Rows from block 8 of the image encoder of a small image captioner, named by matrix and row number. Rows with one number belong to one channel. Each number is 200 + 30 x the weight over its row's rms, rounded and kept within 0 to 999. All counts start at 0. After the name is the row's rms in percent of the matrix's.
After each channel's rows are labels from the 100 images, of 14976, where the channel reaches its highest value: "colour at peak" is the nearest of a few named colours to the mean colour under the peak. Only what is clearly more common there than usual is listed. The data: rendered solids tumbling over patterned floors. In brackets: how many of the 100.
# c3: 3x3 conv (encoder.blocks.8.c3.weight, 176x176x3x3, each kernel summed), inputs 118-175
# c1: pointwise conv (encoder.blocks.8.c1.weight, 176x176x1x1), inputs 118-175

c3.13,102,172,218,166,198,187,240,211,226,197,205,243,222,189,210,208,103,230,230,173,182,200,222,224,209,184,195,163,249,136,196,196,155,183,212,254,232,138,196,255,201,219,231,193,166,200,224,230,223,160,189,211,207,179,272,125,232,197,199
c1.13,105,174,201,174,161,203,211,187,243,216,160,224,261,231,200,207,124,254,186,206,209,203,228,219,213,209,215,188,257,204,169,145,173,200,207,218,215,152,229,234,206,221,204,201,222,194,190,208,181,166,210,207,195,177,243,156,203,193,206
colour at peak: green (28)

c3.166,117,214,172,267,197,207,207,175,219,216,182,198,191,143,182,175,129,199,193,197,186,154,231,235,191,179,193,186,182,228,180,217,180,206,226,181,156,134,178,143,194,192,222,215,157,201,230,207,210,285,223,195,293,193,229,205,169,256,203
c1.166,100,210,157,207,236,195,228,163,188,206,221,173,203,171,195,212,135,184,210,186,209,170,233,268,237,254,255,205,164,253,189,261,211,183,230,183,200,190,232,129,219,193,259,175,149,208,225,243,238,174,198,229,258,212,177,193,198,250,186
colour at peak: brown (64)

c3.2,104,229,204,242,209,169,153,236,204,240,199,223,202,139,184,249,172,196,153,242,213,187,226,247,171,232,211,217,213,172,173,137,231,248,175,215,220,169,212,188,175,182,163,194,160,185,221,196,258,204,223,232,197,175,190,204,185,185,176
c1.2,098,230,181,177,195,194,185,220,201,207,156,245,222,192,167,278,173,234,171,192,254,206,235,213,205,229,233,222,291,183,179,142,233,237,204,225,228,166,197,169,178,202,177,162,209,226,231,232,221,188,191,208,181,228,204,168,201,170,179
colour at peak: green (25)

c3.6,100,231,194,249,215,168,231,173,197,215,162,165,226,209,254,124,211,198,252,206,172,211,206,274,249,177,211,222,220,168,207,192,233,181,211,235,193,176,175,216,167,183,191,175,224,164,232,191,231,231,215,184,215,243,249,160,234,192,221
c1.6,098,250,210,164,182,159,170,170,225,197,171,193,199,214,222,165,182,180,172,183,180,214,190,215,240,223,193,195,207,222,214,199,209,214,198,195,228,186,184,183,203,258,180,175,220,149,208,178,234,235,159,170,235,222,229,144,199,172,163
colour at peak: brown (57)

c3.59,103,194,232,207,207,156,186,201,176,247,205,151,114,126,194,227,244,183,178,175,204,180,226,169,179,186,196,171,218,164,156,217,173,208,184,185,242,209,208,176,137,206,151,188,192,185,152,133,141,200,182,205,249,207,198,163,217,177,219
c1.59,096,169,201,220,203,167,174,198,196,247,218,168,129,183,179,247,177,174,170,192,129,218,196,185,196,178,184,202,171,164,150,165,166,223,183,165,225,201,241,193,174,198,117,180,213,198,182,140,154,236,169,171,242,227,191,224,235,160,213
colour at peak: brown (60)

c3.77,100,224,251,208,209,223,186,163,192,148,166,183,194,226,200,241,204,183,236,197,212,234,180,190,236,269,179,188,215,241,159,201,184,183,158,207,209,153,172,130,182,234,199,217,206,184,251,179,212,195,213,222,280,209,219,168,217,185,240
c1.77,101,211,288,252,187,241,186,233,241,234,240,206,218,230,218,191,168,160,224,195,164,226,198,193,208,199,229,205,193,262,142,205,195,176,201,205,198,176,184,155,240,195,176,173,180,185,217,180,160,218,169,208,264,198,181,170,242,211,220
colour at peak: brown (56)

c3.99,099,195,198,211,134,150,186,150,205,139,191,168,199,240,168,160,149,166,170,195,219,245,198,203,155,223,270,231,151,192,172,186,200,252,154,197,168,227,174,173,181,201,159,196,165,214,205,239,163,199,191,147,188,216,227,192,213,161,185
c1.99,106,240,177,178,130,205,250,175,171,170,187,141,243,229,174,200,206,241,159,152,244,220,238,164,182,180,238,225,181,189,179,178,191,190,238,248,191,226,193,194,191,214,191,157,192,205,205,265,198,174,190,168,211,188,256,186,257,169,171
colour at peak: brown (50)

c3.149,094,199,240,231,206,210,218,203,186,205,187,216,168,163,243,233,189,217,175,175,246,151,220,156,177,232,175,172,240,245,164,229,128,213,209,195,159,160,183,215,247,182,217,187,202,201,194,214,155,208,189,197,200,230,243,247,203,192,159
c1.149,110,207,146,189,199,250,204,175,215,221,189,172,216,150,183,189,217,186,193,203,189,221,215,193,204,245,182,205,256,236,216,213,91,258,219,162,170,223,213,217,183,202,217,176,206,139,190,189,137,217,172,162,176,278,258,238,189,164,192
colour at peak: brown (45)